Rows from block 3 of a small image classifier, named by matrix and row number. Rows with one number belong to one channel. Each number is 128 + 24 x the weight over its row's rms, rounded and kept within 0 to 255. All counts start at 0. Numbers have three digits each. After the name is the row's rms in percent of the matrix's.
After each channel's rows are labels from the 100 images, of 14848, where the channel reaches its highest value: "lies over" is the class under the peak. Only what is clearly more common there than usual is listed. The data: drawn human figures in many poses.
# convs0: first 3x3 conv, stride 2 (model.blocks.3.convs.0.weight, 128x64x3x3, each kernel summed), inputs 0-63
# convs1: second 3x3 conv (model.blocks.3.convs.1.weight, 128x128x3x3, transposed, each kernel summed), outputs 0-127

convs0.13 100:116130090144092101132123115157105127082154121113125207137136142121105138119165100095100160108116120145125154123148130111127111119094111101100107119137143150100151113126134082111124197141136131
convs1.13 099:090120140163129106105110118150109100145119107132112086094085110162146092125124154147129088101107122206105110118128084104136129075138139107182149127155115139100159118099144134150131155211107149136112106129136133104099136145119141123165135121124162113120131120122137106119142124092124144150140130123114069139172153113129110148150104151110125063117088116124125119141133143152131122131123
lies over: head

convs0.34 104:147085124134130128128104101146134112117113127141132136163107150156109115145122154137122137115157134161104157093123132123120096097141145099097126134115103125119131197104225109098110132115112102
convs1.34 098:140171145105147135146158113125141167171120111112119146120125111111107177126107188142112169169115129133129130140107176100070137111187126140112117115088138144133121132150141166100123168108114104120121138138114120133103130154099103131133142112132084133172156088100113103108163135132107114131093099186158123122104141124158135116101158154162103156138111157114128161126130116149107179130140
lies over: leg

convs0.46 092:130120107140159110115083130156116111138100100067111185130092128120116134104127082151171112104098103136110110171119169144122102137123163114116168119125115121120115139123159140135117081133102146
convs1.46 119:118117100132139163137147137113154156094162118140119141124104124075171136161112139147156081161100161109144143131075117129181122146139127072124129107155164105130145131105120140135133105127170133103106109154157144140164137149137137150143096132149109134138127124180109134152147119131182109122137136142133110169101103087111123082120110150129107170154151131130130117158147122123131045124105
lies over: head

convs0.111 103:144138131131142143108091126129130112140118151122111125148145144147138154119151177132136178132205121150093160109129112129117113159151140151095112116105052166145154137157133153105103108137123135
convs1.111 082:113112132117104083126128083157126109098093101174128110154120100088140150116092141127146126119121124157112141105118074142127068126154121171097135102116146155108138109110112143142137139117091126152147128111105185122116115154123111103157127124106140114134117092141171155104101131137116127140124158120173123147093082089124154062104151096149130117134171116125135082140121117155105147095097
lies over: leg

convs0.76 080:163183094090105097103127137165115099154119125121098113099126151146116161142109140097165092090137135133143122108117092106101143128144139112094121136109132158151091127108120121135126090128191137
convs1.76 100:144097105130128117150099123138095107121115152124153124114112143103160098130161163103154127095118079125123140151124127125142121130162117094139119131107157083150148136095136147144139069089135166096137144123130143102119130147149125111124117107106150152122127176134082146172101164146153120146117096157105135113133085091115077119163112144120149130136105159123100151095071071113135076120149
lies over: arm

convs0.10 113:082110099155121125132109151133155132145111139115127137161126122096065123112143099152142143140125086140142136138159080116103087123146116140140117126072113105127132178138145130111153111154067115
convs1.10 093:121091140097146136143120128123114124096112110111132163106117124161137088191103165178141095154153151134104141103160153097094124197140124120077139107130140091139121120129136136112157104142165104114084130145185076151143111123129150133088138119113154124120185136158134114142140131134163136132128129130155118136089117069111145116099108143123140162127147153129139126107141112157154095134143
lies over: head

convs0.8 081:145094102136181150135105132113116101127114103094122158090099114116116130146078119111147119099102142168128158107189088151138134112113112131123139131131116112091115175159149144084130103139113140
convs1.8 101:129131135142133133190153099110159127145148104133140111097117121119107132140112106120111140114134150175105098156159171179098168109102145113150106141098098138132157132163096137096110153087108129137099129120091108119125099205113149095162121119132134119133131134114089132129134102143073099130082084117147125135113117137125161152160152088141134124149108088098126137120147080107127154106119
lies over: arm

convs0.54 117:156101141145135135141124110140115151155139109121117115153133131124144139093155150116135101125135133042118142123151148125126153117129151052117102155097080123136158113135123084116176137101149132
convs1.54 102:132180145103099145125161124115101133101151122138123115146138115133149160133134100145170145110113122123117109100108154138156122182129066129147121098108108161166122133127120159156070146136129150137109109096118149176144139089114145143146120116112094105126145105160178140121163162171076120111134120126133108144147139126141132168127126104130081111129141113134150157139114111091200162151122
lies over: torso

convs0.84 114:139132110108153098115094129134080143118094134096111106173105141142135133150118142147128158136135196119178160114167137093179131115123132140100142152159152115097090154140144133117141121149147107
convs1.84 104:162120111167092148110149181112120146152138161167122138152167101154157166133164125173110122151146142128113106112101165118121095166111080136102096120116128117118118085117117134129107193149120114071146110132119177162149137104086151141130144113129115096146111128091108143124080127135159123143093116106101152137117152143125112107120112135089168108118133123104129113132131123155115141080104
lies over: leg

convs0.4 113:160118168134140097108085140147114145108130131166105115132101140175152145130118144147145144098124126136153145073138145143143093132131128077086118125173058149120129152132133150115117148095135115
convs1.4 118:116194158113125153121116129095153143113116144155125152151137140102144135123105142094129091167078136144147120124088114110148114114151130091141115165108099098182161137119112127146135106096111130106117140126144117151100153156158117152122155119114150100146100135161138093114115148124115106147124139155114182117109102136134102095125101168108101197159111124122090165134108126144118065103148
lies over: arm

convs0.91 088:109108143120142126098111118194094138138148137121111128114123143095100089120087108105129162166150148126117122097155134109118098088107142117086120118110161093099114090101175131144136123128093154
convs1.91 092:137101134133113128114129124135166139087150141125142117137084099117138103147132110110143118116129079119080080170150121132101144162110123147154123105144155140117087122123102137110101084121100136105084109105115162081130130140156157088105077145123097110154157124124145143105150120096117130117109103114159111148174095109139089165140169091129131107137055141106127128123084138105113133136134
lies over: arm

convs0.12 086:087105095158148152137109103094102092106153137122139161167134138137112141095157132109139144125124116116125156149140151135121147082138145128098113135134144141091132178131207150092108130127107103
convs1.12 096:137150136106188150123118138130128082126128095154115166146115105117115129138136159139121111106164150136139162154109122124097162108165124159113104132150096153152142130121139132133198105161128144147138112116102113091121087094082124129106094120140166102148108153162103125139128131119111121189156099137138079089119207145125157109137133131132122082116122144131140136147141135103143121121085
lies over: leg